{"dataset": "single toy objects rendered from many sides on busy backdrops", "image_size": 24, "crop_scale_min": 1, "norm_position": "pre", "am_softmax_margin": 0.2, "nesterov": true, "max_grad_norm": 0.5, "lr_schedule": "cosine", "warmup_steps": 2000}
Rows from block 7 of a small image embedding model, named by matrix and row number. Rows with one number belong to one neuron. Each number is 50 + 10 x the weight over its row's rms, rounded and kept within 0 to 99. All counts start at 0. After the name is the row's rms in percent of the matrix's.
Before each neuron's rows are labels from the 100 images, of 14848, where the neuron reaches its highest value: "responds to" is what is common among them. Only what is clearly more common there than usual is listed. The data: single toy objects rendered from many sides on busy backdrops. In brackets: how many of the 100, against the usual share in percent.
# fc1: MLP up (model.blocks.7.mlp.fc1.weight, 1536x384), inputs 55-109
# fc2: MLP down (model.blocks.7.mlp.fc2.weight, 384x1536, transposed), outputs 55-109

responds to: flower (46 vs 3.3)
fc1.437 101:52 48 53 38 41 56 49 73 32 52 48 69 61 53 45 35 27 26 60 43 49 47 52 43 45 70 54 46 61 56 54 58 42 45 53 50 47 58 58 56 52 52 46 55 36 49 48 56 54 35 38 52 49 40 62
fc2.437 087:41 47 59 72 53 47 47 43 55 35 54 45 47 48 61 48 56 67 30 45 56 60 59 53 69 49 52 36 48 50 28 43 60 49 47 71 35 44 67 46 58 42 37 29 41 56 55 41 55 59 47 51 57 52 41

responds to: white (39 vs 8.4); pink (25 vs 8.4)
fc1.618 101:34 38 66 52 57 50 40 50 61 48 41 63 63 53 55 32 49 57 49 35 44 43 47 50 44 61 73 54 29 43 44 39 44 53 52 51 49 54 32 27 39 36 57 50 43 52 52 56 31 57 43 37 67 55 64
fc2.618 111:53 58 34 61 41 41 61 40 58 46 48 49 36 56 38 62 54 38 58 54 49 49 46 58 43 43 53 47 53 51 60 39 35 48 56 35 55 53 32 61 15 50 41 42 66 45 49 46 63 32 56 66 46 59 44

responds to: matte (61 vs 33.6)
fc1.578 102:44 49 49 39 55 45 66 46 41 43 40 51 64 56 45 63 42 62 51 49 47 59 48 55 51 62 53 40 46 51 45 40 48 32 49 71 59 50 37 54 42 70 43 65 58 47 37 51 60 49 56 49 42 52 56
fc2.578 110:34 52 60 63 35 53 69 54 58 50 45 46 57 59 76 36 55 44 50 52 59 54 60 58 42 63 46 43 42 45 47 60 71 60 48 56 62 54 62 59 48 39 48 53 61 65 29 43 57 49 48 53 42 45 35

responds to: trophy (29 vs 3.1)
fc1.23 106:40 50 43 53 46 53 67 53 43 53 33 51 55 60 40 52 54 38 40 50 49 34 60 52 42 54 30 53 68 42 52 64 55 75 45 50 48 61 45 75 50 42 64 42 61 51 41 53 59 36 52 58 50 45 59
fc2.23 071:32 46 46 51 44 53 52 41 73 43 47 44 64 48 59 58 51 58 41 34 37 50 52 42 46 53 36 52 52 61 50 52 64 44 54 47 60 51 37 44 55 46 49 64 67 51 51 33 57 44 53 67 36 48 28

responds to: blue (45 vs 8.3)
fc1.192 111:41 60 51 50 61 57 40 50 39 68 38 46 48 34 42 47 58 55 34 50 39 31 42 52 53 48 56 29 36 48 50 51 59 45 68 51 49 64 75 48 62 50 59 52 55 45 64 55 35 93 59 35 53 62 53
fc2.192 150:41 64 45 39 50 40 33 39 48 51 64 55 43 52 53 57 45 29 43 64 67 34 63 79 50 37 52 57 66 49 52 55 50 52 34 51 53 45 33 46 52 57 49 56 39 64 47 58 64 44 50 51 49 52 41

responds to: pink (27 vs 8.4)
fc1.24 094:58 58 57 42 57 45 35 40 29 66 58 37 50 39 38 58 56 57 69 51 53 52 49 55 54 56 46 38 57 35 45 64 66 71 50 64 49 50 38 56 44 38 60 54 61 39 51 39 63 52 43 47 57 57 49
fc2.24 093:58 27 51 51 19 57 46 63 59 27 51 42 40 54 54 43 49 38 50 55 60 48 58 44 54 42 68 52 44 44 50 31 43 45 47 39 34 37 42 52 42 43 50 78 65 44 53 45 47 58 53 43 46 42 43

responds to: flower (29 vs 3.3)
fc1.252 091:61 56 45 50 66 48 54 57 67 54 40 59 36 46 30 42 42 54 41 43 63 43 69 41 61 41 29 70 58 59 54 66 66 33 45 56 46 39 37 43 49 41 49 60 54 56 53 53 51 50 52 49 65 38 48
fc2.252 092:65 66 59 42 43 39 51 38 52 40 48 72 55 58 64 39 68 61 65 66 40 47 43 53 49 44 41 43 47 45 51 60 50 62 48 48 51 50 58 52 40 50 39 52 45 56 42 54 52 42 62 52 53 65 59

responds to: flower (44 vs 3.3)
fc1.721 079:63 52 46 52 67 53 53 52 57 38 42 57 45 36 39 40 57 41 56 50 69 39 38 38 38 63 28 43 54 71 46 49 57 45 53 50 65 40 51 46 56 39 51 48 37 37 63 46 59 54 53 49 32 54 62
fc2.721 076:68 55 54 37 43 45 61 39 51 53 32 51 57 37 51 47 41 70 57 55 35 60 69 47 58 62 54 45 38 47 66 48 44 63 47 51 45 59 42 56 46 39 55 51 57 37 47 54 32 57 34 42 55 65 46

responds to: mushroom (45 vs 3.5)
fc1.459 116:42 40 60 52 54 46 67 41 48 66 30 46 38 49 62 40 53 55 54 61 45 43 57 46 46 35 45 53 51 54 43 68 47 44 38 51 49 45 44 29 42 65 64 58 35 42 55 57 54 49 52 46 29 51 51
fc2.459 098:72 52 51 38 55 44 37 62 59 46 41 46 43 60 49 57 52 46 50 41 47 54 54 43 42 71 70 55 61 66 58 66 64 56 41 42 54 55 47 59 36 39 51 53 56 50 39 49 42 65 34 51 60 59 51

responds to: ladder (26 vs 3.5)
fc1.278 088:52 67 49 40 53 58 43 71 56 68 50 54 62 60 40 47 51 44 53 53 54 33 42 41 54 56 46 29 41 57 41 46 47 33 40 77 65 57 71 46 54 33 54 47 49 51 49 53 41 55 53 52 62 33 72
fc2.278 088:62 38 33 55 49 60 41 51 61 49 50 57 61 33 56 56 65 51 61 49 37 59 57 40 53 42 52 43 44 40 49 51 49 40 46 41 58 39 56 52 55 43 55 68 34 45 37 45 31 47 37 53 61 64 44

responds to: blue (31 vs 8.3)
fc1.114 087:51 41 54 52 57 51 41 43 44 69 41 56 34 39 67 44 51 50 53 55 58 58 45 41 56 54 60 50 48 50 56 49 57 44 33 53 37 58 49 31 63 60 45 69 87 62 49 69 47 36 59 46 54 48 63
fc2.114 090:65 58 40 42 31 48 61 60 49 57 47 34 64 42 44 66 62 46 46 47 65 52 62 70 52 29 43 41 48 67 42 44 42 64 61 45 50 43 59 47 42 45 54 50 27 27 44 36 67 63 60 51 43 52 44

responds to: metallic (60 vs 32.6)
fc1.623 095:52 66 48 52 51 29 55 39 57 47 44 53 52 46 52 61 48 29 65 42 52 39 36 63 45 64 37 45 54 45 56 52 33 67 52 58 46 58 55 62 38 50 48 51 44 50 38 69 32 40 51 60 50 53 56
fc2.623 067:42 46 41 50 43 48 54 56 39 45 65 47 42 43 37 48 59 54 26 46 40 56 63 53 52 46 32 52 47 61 56 56 64 47 56 40 58 56 47 50 43 32 55 47 40 59 43 69 56 70 42 43 52 52 56

responds to: airplane (26 vs 3.2)
fc1.686 096:35 57 39 48 59 39 70 39 50 60 42 59 54 49 33 57 44 43 47 31 59 58 41 39 61 67 54 40 38 52 50 51 45 50 57 50 40 49 41 42 57 29 46 62 48 56 62 44 44 53 41 45 57 55 54
fc2.686 089:48 32 36 57 45 45 52 30 44 45 31 54 44 57 36 42 44 52 37 48 41 68 60 53 49 33 43 41 66 63 44 49 40 56 27 30 54 61 50 42 39 59 39 58 33 52 45 42 65 54 49 40 48 66 55

responds to: trophy (45 vs 3.1)
fc1.759 111:46 55 59 56 40 49 39 50 35 48 48 48 62 43 55 40 65 68 54 48 56 51 52 54 32 63 58 59 38 42 47 35 45 47 38 62 45 53 47 43 49 57 48 48 55 56 51 60 66 39 30 53 79 43 63
fc2.759 110:46 64 40 59 59 55 40 59 54 53 27 48 51 70 38 62 51 20 47 52 37 37 52 56 71 51 48 58 16 58 42 63 70 57 60 49 50 36 43 46 50 52 66 24 51 39 46 40 42 33 64 49 34 74 36

responds to: umbrella (33 vs 3.6)
fc1.123 098:25 48 44 51 43 44 26 38 60 44 59 62 57 81 44 41 54 53 62 55 69 58 38 53 50 47 47 41 50 51 55 48 77 39 46 54 62 44 59 39 32 36 57 44 45 41 46 57 35 51 52 55 55 36 51
fc2.123 092:43 47 70 41 53 39 45 50 59 37 32 50 51 66 43 48 40 37 47 68 55 47 42 56 54 38 45 62 46 53 52 43 56 60 53 50 44 74 46 32 84 44 54 55 64 62 56 44 49 50 46 55 48 55 64

responds to: from above (74 vs 34); umbrella (29 vs 3.6); yellow (28 vs 8.7)
fc1.338 105:56 62 48 61 45 59 45 67 68 41 46 41 46 67 45 59 53 48 60 41 37 58 50 57 49 59 52 57 58 49 52 58 47 43 39 47 55 44 52 51 55 55 47 51 42 46 48 61 62 54 61 33 57 52 34
fc2.338 098:54 33 74 46 58 57 52 69 52 61 42 58 48 52 33 44 49 51 75 54 42 41 54 32 35 49 49 46 48 40 49 41 46 38 60 50 43 61 52 45 37 57 36 54 33 32 53 42 62 35 40 52 58 50 60

responds to: flower (26 vs 3.3)
fc1.291 093:60 48 58 58 45 36 55 60 46 44 50 51 64 52 40 49 37 53 47 39 42 68 62 36 49 67 48 35 55 56 55 48 46 53 55 41 46 51 60 62 52 69 50 53 48 55 29 73 43 49 56 62 39 37 56
fc2.291 102:54 36 46 44 49 46 47 60 55 46 33 50 46 59 63 56 68 38 44 50 62 51 53 61 51 45 54 71 58 52 39 51 58 57 55 36 47 53 44 43 46 45 61 44 46 52 31 50 52 58 46 56 63 53 63

responds to: flower (25 vs 3.3)
fc1.527 103:68 44 50 32 42 49 52 51 60 57 50 65 40 30 42 43 74 62 62 65 55 53 51 44 49 45 34 40 49 47 57 55 66 39 37 46 43 52 34 46 64 48 61 65 41 57 51 53 54 47 54 56 33 70 77
fc2.527 110:52 48 38 56 35 48 65 61 40 58 57 53 36 28 61 38 64 59 73 60 64 57 40 70 55 37 62 45 55 65 46 45 51 60 55 49 38 54 52 67 62 55 41 35 43 39 43 43 53 37 56 46 54 54 44

responds to: metallic (72 vs 32.6)
fc1.410 107:42 38 37 57 45 51 48 68 64 37 41 36 41 49 30 50 48 45 46 48 41 54 44 45 44 37 41 41 47 50 45 79 34 45 59 39 59 47 57 57 38 44 54 56 41 47 30 50 53 54 51 53 50 55 46
fc2.410 110:45 49 47 48 34 41 51 40 57 42 48 58 56 59 59 56 43 47 54 48 35 48 49 57 36 64 68 49 49 51 49 39 45 39 49 52 51 58 34 51 56 47 49 55 63 55 64 73 39 76 84 59 50 43 42

responds to: orange (28 vs 8.2); red (26 vs 7.9)
fc1.426 101:41 48 48 42 45 34 44 51 51 48 51 40 58 45 35 58 34 58 53 52 58 43 41 56 44 41 48 36 46 53 44 33 36 36 68 51 38 44 49 49 37 58 50 52 44 53 46 41 57 56 49 39 45 49 52
fc2.426 111:39 42 46 61 68 68 63 58 43 54 36 49 35 39 45 62 47 53 45 40 36 40 40 50 45 31 41 45 51 66 50 57 49 37 65 34 60 51 38 60 54 41 55 45 43 41 49 59 51 52 29 49 48 65 64

responds to: tree (29 vs 3)
fc1.66 103:57 51 57 42 75 46 58 40 66 58 34 46 51 41 48 54 48 65 47 47 57 55 56 46 81 57 56 63 42 58 42 55 53 49 49 52 45 49 66 44 49 57 59 33 28 48 41 40 73 54 41 37 52 54 39
fc2.66 118:69 66 48 49 64 65 52 61 29 47 56 61 61 39 30 52 62 49 46 59 37 39 65 38 40 36 49 53 63 55 46 58 63 51 43 53 54 41 41 42 36 46 54 43 67 46 37 49 61 41 63 62 67 44 42

responds to: blue (44 vs 8.3); teal (26 vs 8.1)
fc1.296 099:47 45 44 58 53 38 38 43 49 49 32 75 34 44 46 62 34 58 71 59 36 44 41 52 52 55 54 53 49 35 41 60 49 59 52 41 38 64 52 38 33 42 49 69 58 43 33 68 65 54 37 28 41 47 46
fc2.296 097:33 52 55 59 40 68 67 47 56 42 59 54 59 54 50 47 55 49 41 45 36 46 48 39 60 52 59 45 36 52 59 54 50 62 39 57 47 68 35 56 39 45 52 73 52 50 54 49 61 45 44 56 37 48 47

responds to: teal (26 vs 8.1)
fc1.141 097:37 42 46 58 73 35 47 47 47 50 46 39 42 52 51 55 46 32 43 59 51 31 43 50 44 54 52 64 43 26 49 39 53 32 66 52 55 49 39 51 60 64 37 44 52 44 39 55 36 55 52 53 37 43 35
fc2.141 117:36 35 59 47 46 59 45 62 54 54 46 47 61 42 29 35 39 46 60 44 53 54 47 61 46 54 43 41 58 63 53 56 40 52 55 58 47 40 50 36 31 50 50 53 61 49 54 54 48 41 50 60 56 70 60

responds to: trophy (45 vs 3.1); yellow (29 vs 8.7)
fc1.505 101:35 54 35 47 55 44 35 51 44 49 55 49 49 62 44 59 58 50 40 43 31 72 89 41 54 41 44 60 56 48 56 55 61 44 66 52 64 63 48 46 44 60 55 31 53 45 48 58 56 42 69 52 38 69 32
fc2.505 086:48 53 48 51 57 65 61 51 61 59 57 46 41 53 52 60 59 32 66 67 37 53 50 63 59 57 60 56 44 41 48 47 47 62 57 53 34 47 40 43 39 71 39 51 63 43 41 44 66 43 33 35 62 42 41

responds to: orange (26 vs 8.2); yellow (25 vs 8.7)
fc1.145 096:45 45 49 62 45 25 61 38 65 46 40 41 62 56 33 54 53 67 67 40 55 38 65 44 47 41 59 41 49 42 43 39 53 66 47 50 41 50 61 71 57 46 51 59 65 41 51 39 59 69 49 44 36 59 55
fc2.145 116:48 42 54 40 63 57 31 52 41 61 73 62 45 68 59 53 49 41 46 46 62 42 38 58 44 57 49 60 64 58 43 87 37 56 53 61 38 37 60 38 42 67 48 34 38 55 57 47 55 45 51 48 60 31 53

responds to: matte (66 vs 33.6); yellow (32 vs 8.7)
fc1.761 102:44 49 52 65 49 59 69 58 56 52 39 47 48 64 42 60 42 49 62 50 54 58 51 34 50 59 65 58 46 44 39 57 65 60 41 73 59 56 46 64 40 46 42 63 33 33 57 43 33 58 59 44 41 39 54
fc2.761 110:44 67 38 40 47 38 55 36 40 41 62 67 40 57 34 44 58 36 54 47 38 51 35 51 62 45 49 44 63 45 60 48 58 45 64 08 62 57 44 36 55 34 61 54 68 47 50 49 53 55 71 55 50 54 40

responds to: from above (65 vs 34); teal (28 vs 8.1)
fc1.728 109:51 60 63 58 51 35 45 54 48 69 58 38 69 49 46 43 45 71 57 42 56 57 52 40 38 45 73 57 36 61 53 41 43 29 52 65 43 57 47 66 51 70 52 40 30 30 78 65 46 65 55 52 60 50 45
fc2.728 093:51 47 40 48 51 33 65 58 49 48 45 62 36 75 57 45 41 52 47 48 35 28 53 51 73 57 36 40 75 46 62 62 54 54 54 47 35 37 46 73 62 41 50 62 49 53 49 61 62 55 38 57 36 47 59

responds to: blue (28 vs 8.3)
fc1.163 092:42 35 68 46 58 51 47 54 28 46 36 61 59 50 44 47 54 47 50 32 41 57 58 63 57 27 39 36 59 43 44 34 57 29 66 69 55 49 66 39 58 54 58 61 39 40 52 65 46 37 43 54 55 67 40
fc2.163 065:59 52 47 59 34 47 56 37 70 47 58 48 47 61 37 44 51 56 51 57 46 41 24 60 83 47 52 44 68 52 63 60 50 65 48 43 67 40 46 56 52 49 49 29 66 63 39 35 49 51 67 57 45 55 60

responds to: orange (52 vs 8.2)
fc1.680 098:56 52 57 71 35 51 32 59 41 68 59 31 61 53 44 63 55 50 48 37 52 62 58 55 65 62 43 49 54 56 46 34 32 26 56 38 31 30 45 49 41 47 57 58 54 55 29 58 58 29 57 47 35 55 55
fc2.680 118:53 48 58 42 63 70 66 52 38 36 44 33 46 42 77 52 47 53 54 45 31 50 50 59 30 42 41 51 58 51 46 47 56 35 46 47 43 51 45 52 43 40 54 65 30 43 48 41 66 50 35 57 59 58 54

responds to: ladder (36 vs 3.5)
fc1.641 088:51 57 59 49 54 61 60 65 37 62 49 42 56 49 66 26 35 61 45 52 50 43 62 44 53 49 78 43 55 64 52 70 57 39 61 51 54 35 68 59 66 46 46 60 50 52 50 55 50 66 56 61 45 51 58
fc2.641 100:54 40 40 41 55 45 45 43 40 53 46 49 42 44 58 50 41 51 45 49 50 55 36 36 69 56 41 42 56 70 60 34 49 59 45 45 56 45 43 57 36 52 67 61 29 34 43 50 34 35 45 40 56 67 44

responds to: yellow (26 vs 8.7)
fc1.209 114:39 45 34 55 57 33 49 55 45 61 53 52 32 48 35 66 56 63 45 47 45 40 57 47 61 27 45 47 39 39 29 61 43 51 60 52 43 50 45 48 62 62 47 50 40 53 65 54 59 46 40 55 51 59 41
fc2.209 118:65 44 40 59 57 52 69 37 51 60 62 72 49 38 52 66 54 55 51 55 52 49 46 54 57 37 49 51 44 47 47 48 55 58 40 58 66 43 57 55 47 55 60 56 55 50 49 43 77 59 42 44 67 58 63

responds to: yellow (27 vs 8.7)
fc1.577 114:58 48 46 38 42 57 47 25 44 56 50 55 74 40 43 38 36 36 54 50 65 65 39 52 55 56 54 52 51 44 47 47 65 34 50 63 40 65 46 42 64 45 56 53 59 55 57 46 41 57 70 60 61 39 33
fc2.577 151:42 47 34 51 65 43 48 74 50 54 51 54 44 63 49 50 53 43 49 57 60 49 39 45 35 63 44 55 56 43 43 53 59 53 37 36 54 49 72 44 30 48 53 47 56 43 51 45 38 42 54 50 51 31 46

responds to: flower (26 vs 3.3)
fc1.492 105:43 45 55 43 57 52 54 57 36 65 56 53 59 71 61 39 36 60 53 60 35 33 32 46 42 58 50 49 43 54 67 47 47 39 35 62 55 43 45 46 57 47 53 59 50 44 38 52 56 63 49 59 49 58 53
fc2.492 100:39 45 50 48 59 49 39 28 37 37 48 51 74 47 72 49 33 32 50 60 56 50 48 36 39 48 67 58 47 50 35 58 62 49 36 55 48 60 69 47 65 52 61 49 42 61 39 52 49 68 45 60 60 52 30

responds to: metallic (78 vs 32.6)
fc1.596 109:48 57 62 63 46 58 59 69 60 53 52 37 58 38 53 42 50 48 61 47 44 41 56 58 52 60 43 35 50 56 67 61 53 52 46 32 55 54 53 59 54 62 39 40 58 48 50 57 60 46 56 56 46 53 40
fc2.596 099:51 49 48 45 35 21 34 45 57 51 52 68 60 40 51 57 48 60 42 38 39 46 35 58 46 55 61 55 60 54 47 30 52 57 48 59 37 60 49 49 45 33 37 46 39 57 44 48 46 54 46 52 52 64 41

responds to: blue (32 vs 8.3)
fc1.340 099:48 55 52 32 54 48 53 25 41 60 68 64 53 76 48 46 42 50 42 48 42 34 48 55 74 57 46 64 52 55 65 49 42 51 80 33 58 42 60 38 41 65 68 48 40 58 56 66 43 57 40 53 56 41 52
fc2.340 109:52 57 53 54 29 54 51 48 53 39 33 29 56 43 57 64 49 49 57 44 45 50 47 57 37 67 55 56 63 52 43 51 43 50 31 66 43 66 33 53 54 49 30 65 65 26 50 45 52 32 57 45 55 49 62

responds to: from above (75 vs 34); red (25 vs 7.9)
fc1.546 081:49 37 41 61 51 51 51 55 59 57 63 51 58 60 33 57 27 54 46 54 66 49 49 49 61 37 32 49 60 44 52 51 57 37 63 66 60 53 59 41 47 47 56 51 47 56 35 48 48 51 44 53 36 52 44
fc2.546 102:56 45 53 34 45 41 61 54 63 34 33 58 36 60 51 57 58 53 67 65 60 73 35 25 42 60 41 57 46 53 51 37 33 70 40 46 41 63 44 62 48 46 59 27 52 51 47 37 26 57 48 37 61 44 70

responds to: pink (42 vs 8.4)
fc1.290 112:31 38 46 45 56 46 52 67 44 39 61 41 42 58 49 62 45 35 53 49 43 56 49 51 68 40 36 65 49 56 46 51 42 31 57 43 55 54 63 41 44 65 47 52 43 49 67 57 53 42 46 50 43 38 48
fc2.290 107:59 58 45 54 53 57 60 69 45 50 48 45 66 40 56 48 47 49 35 39 38 51 59 57 51 51 56 39 54 38 55 55 71 46 39 59 62 36 62 51 59 60 48 57 67 49 48 52 33 35 37 59 34 52 52

responds to: orange (25 vs 8.2)
fc1.221 098:35 44 41 59 59 47 43 56 35 48 41 46 57 58 37 63 65 50 25 48 68 46 47 62 50 34 58 58 52 45 44 69 47 53 50 58 59 51 57 47 51 34 50 61 41 47 55 43 66 43 38 35 44 72 49
fc2.221 119:64 68 36 38 39 37 59 34 57 62 51 71 63 46 51 44 45 59 54 40 39 47 48 48 50 67 64 36 41 35 52 51 54 62 28 48 60 44 37 47 76 37 46 61 69 57 61 37 62 44 40 50 30 30 36

responds to: white (39 vs 8.4)
fc1.536 108:54 56 61 42 40 55 48 57 45 43 34 30 65 49 57 54 49 48 53 49 53 52 49 67 55 53 38 39 45 40 31 33 45 61 44 64 37 56 53 33 53 58 67 62 61 60 46 57 55 58 52 53 72 55 42
fc2.536 090:44 60 47 60 58 46 55 54 52 40 61 54 50 41 46 49 46 51 55 58 53 47 57 43 50 33 61 63 43 83 71 52 41 52 38 49 39 39 59 51 49 61 48 40 65 44 50 60 58 58 51 58 28 54 44

responds to: tree (28 vs 3)
fc1.555 088:62 49 49 40 58 39 44 61 49 64 51 49 58 40 54 47 36 68 36 49 53 68 68 64 42 32 55 54 45 60 65 68 45 52 68 47 52 54 47 29 36 57 40 45 18 45 38 66 69 56 51 51 45 38 43
fc2.555 084:48 38 40 33 54 44 61 49 27 54 49 43 36 58 35 56 53 58 57 51 37 73 45 41 40 41 57 53 50 64 44 35 53 56 39 47 39 49 45 44 34 43 64 39 54 68 34 27 43 51 43 26 53 56 58

responds to: mushroom (40 vs 3.5)
fc1.597 102:23 44 42 47 58 40 52 48 47 48 32 60 47 41 42 57 51 35 36 52 46 40 58 57 46 49 50 36 37 55 61 68 56 68 66 38 51 56 51 50 39 39 36 57 30 33 50 66 58 50 43 52 54 36 40
fc2.597 098:35 44 42 47 41 49 42 55 41 53 45 51 45 49 49 71 38 56 44 60 48 33 36 71 37 61 50 44 39 47 35 56 64 48 44 56 58 55 64 63 78 48 67 56 50 62 46 44 41 60 44 52 35 49 51

responds to: mushroom (34 vs 3.5)
fc1.572 114:44 68 47 33 50 52 40 49 41 54 43 41 54 42 59 55 34 62 34 41 51 47 50 49 60 56 30 66 39 60 58 52 53 40 68 49 58 52 39 55 16 53 34 53 42 43 77 45 60 55 38 45 61 61 45
fc2.572 082:40 64 40 55 69 60 46 50 52 46 46 56 63 49 55 44 42 61 40 47 34 49 50 49 50 56 41 35 42 44 49 41 52 48 46 52 56 47 44 52 56 53 43 45 41 53 47 55 33 41 55 54 48 37 65

responds to: teal (32 vs 8.1)
fc1.637 105:51 63 49 64 41 44 58 46 37 56 33 59 59 53 45 62 62 40 60 65 57 67 65 43 54 63 54 38 46 40 67 65 49 47 57 48 57 47 54 61 39 50 53 45 38 67 48 51 34 48 53 61 60 56 49
fc2.637 083:41 56 56 48 38 35 53 51 43 39 56 53 48 47 47 37 58 54 56 33 48 53 41 39 64 38 51 47 58 53 49 58 61 48 36 40 50 44 47 53 55 59 67 53 78 60 51 59 44 37 45 51 40 58 61

responds to: umbrella (27 vs 3.6)
fc1.752 108:30 53 48 62 68 44 44 60 34 55 47 68 50 56 49 40 52 73 71 42 43 44 63 35 40 53 61 58 40 69 58 58 53 60 53 48 48 40 39 50 46 51 34 52 57 55 47 58 54 49 63 67 59 56 65
fc2.752 110:45 44 58 36 59 38 55 42 53 42 46 48 40 72 62 42 48 53 35 48 78 70 43 49 51 44 48 57 51 62 61 29 46 41 57 50 57 41 49 40 45 43 46 54 60 57 45 44 39 54 48 56 47 34 41

responds to: blue (29 vs 8.3)
fc1.93 108:62 47 50 65 38 40 60 45 51 48 41 54 56 49 45 35 40 52 42 58 63 65 40 41 51 39 66 46 50 55 51 47 44 65 53 51 41 51 49 50 47 32 47 54 36 39 61 57 34 44 35 47 65 40 42
fc2.93 101:47 62 60 59 66 50 61 29 40 61 49 50 60 46 37 45 47 66 57 47 43 55 64 51 57 53 47 42 32 58 52 66 44 55 46 34 36 61 46 61 51 66 67 66 63 44 49 48 53 47 60 61 57 50 38

responds to: from above (60 vs 34); orange (39 vs 8.2); umbrella (25 vs 3.6)
fc1.152 098:42 54 31 46 58 63 47 63 53 50 51 38 66 55 54 48 53 39 42 47 63 48 67 51 44 54 71 47 57 49 54 45 61 31 43 45 43 54 57 38 34 58 53 38 53 29 61 73 52 42 43 47 38 63 34
fc2.152 102:44 38 41 43 55 51 53 42 50 68 49 40 60 37 60 34 42 57 44 52 42 39 60 38 45 47 72 51 43 55 44 49 65 64 49 60 45 58 33 41 51 47 62 43 46 31 31 37 56 51 48 28 55 47 48

responds to: mushroom (35 vs 3.5); white (25 vs 8.4)
fc1.734 109:49 69 59 48 51 55 61 41 52 50 43 57 58 54 54 52 41 45 45 49 55 34 45 56 49 69 45 67 51 54 63 59 35 38 66 42 41 51 66 49 40 62 63 69 51 43 50 40 42 50 53 47 57 57 35
fc2.734 114:58 50 49 51 47 52 59 48 53 66 41 64 58 62 46 58 55 37 48 69 62 48 55 46 61 31 33 45 47 44 50 58 50 42 40 66 68 47 46 39 38 47 50 32 49 58 64 61 54 42 43 47 62 36 65

responds to: from above (60 vs 34); mushroom (28 vs 3.5)
fc1.144 108:69 51 54 59 45 43 40 37 43 72 41 40 68 47 43 38 59 45 52 44 39 36 57 47 56 78 58 39 58 48 56 50 40 54 51 66 51 50 49 51 36 32 48 55 46 48 58 53 62 51 57 50 35 36 51
fc2.144 092:48 46 39 35 52 40 56 68 36 27 40 58 58 53 56 52 35 45 36 53 44 48 60 49 44 37 46 54 48 55 63 58 70 62 47 54 40 47 46 55 49 57 42 40 36 48 56 46 60 60 43 52 36 64 39

responds to: white (44 vs 8.4)
fc1.422 088:55 39 65 51 53 43 56 60 43 53 61 47 58 57 52 50 52 32 52 58 36 63 53 42 54 53 49 38 41 38 52 46 42 73 55 44 66 51 28 47 58 42 39 60 48 58 56 69 40 60 46 46 30 62 37
fc2.422 110:60 53 24 46 47 53 49 50 58 35 52 56 51 51 44 29 60 52 73 69 49 52 65 61 36 40 61 52 61 52 62 58 43 56 42 48 46 66 41 47 42 48 59 48 42 72 51 42 61 43 50 35 65 42 45

responds to: mushroom (97 vs 3.5); from below (89 vs 33.1)
fc1.452 125:41 51 59 53 36 48 50 40 56 53 41 60 49 45 61 58 55 61 33 46 60 36 51 39 56 56 54 51 60 69 62 72 39 42 54 58 35 47 36 31 44 47 54 56 44 45 65 58 46 48 54 59 45 66 58
fc2.452 119:47 55 56 47 45 45 46 53 55 33 38 33 36 53 56 72 47 52 57 43 60 63 49 58 52 41 36 54 53 46 54 71 62 35 51 56 52 69 49 65 28 43 56 55 55 33 43 35 57 57 51 40 44 37 61

responds to: teal (29 vs 8.1)
fc1.520 086:49 51 33 48 34 36 57 42 62 42 55 33 40 51 55 59 36 34 42 35 63 41 57 28 54 50 46 45 53 47 44 29 42 40 39 44 44 52 44 56 49 44 79 65 48 66 47 36 40 46 37 49 47 64 57
fc2.520 097:45 50 47 57 62 47 46 47 57 51 62 61 57 51 48 43 61 58 44 66 43 52 27 57 49 53 51 53 46 45 54 57 60 55 41 66 63 44 58 59 49 54 29 60 42 48 42 58 63 55 61 44 60 45 34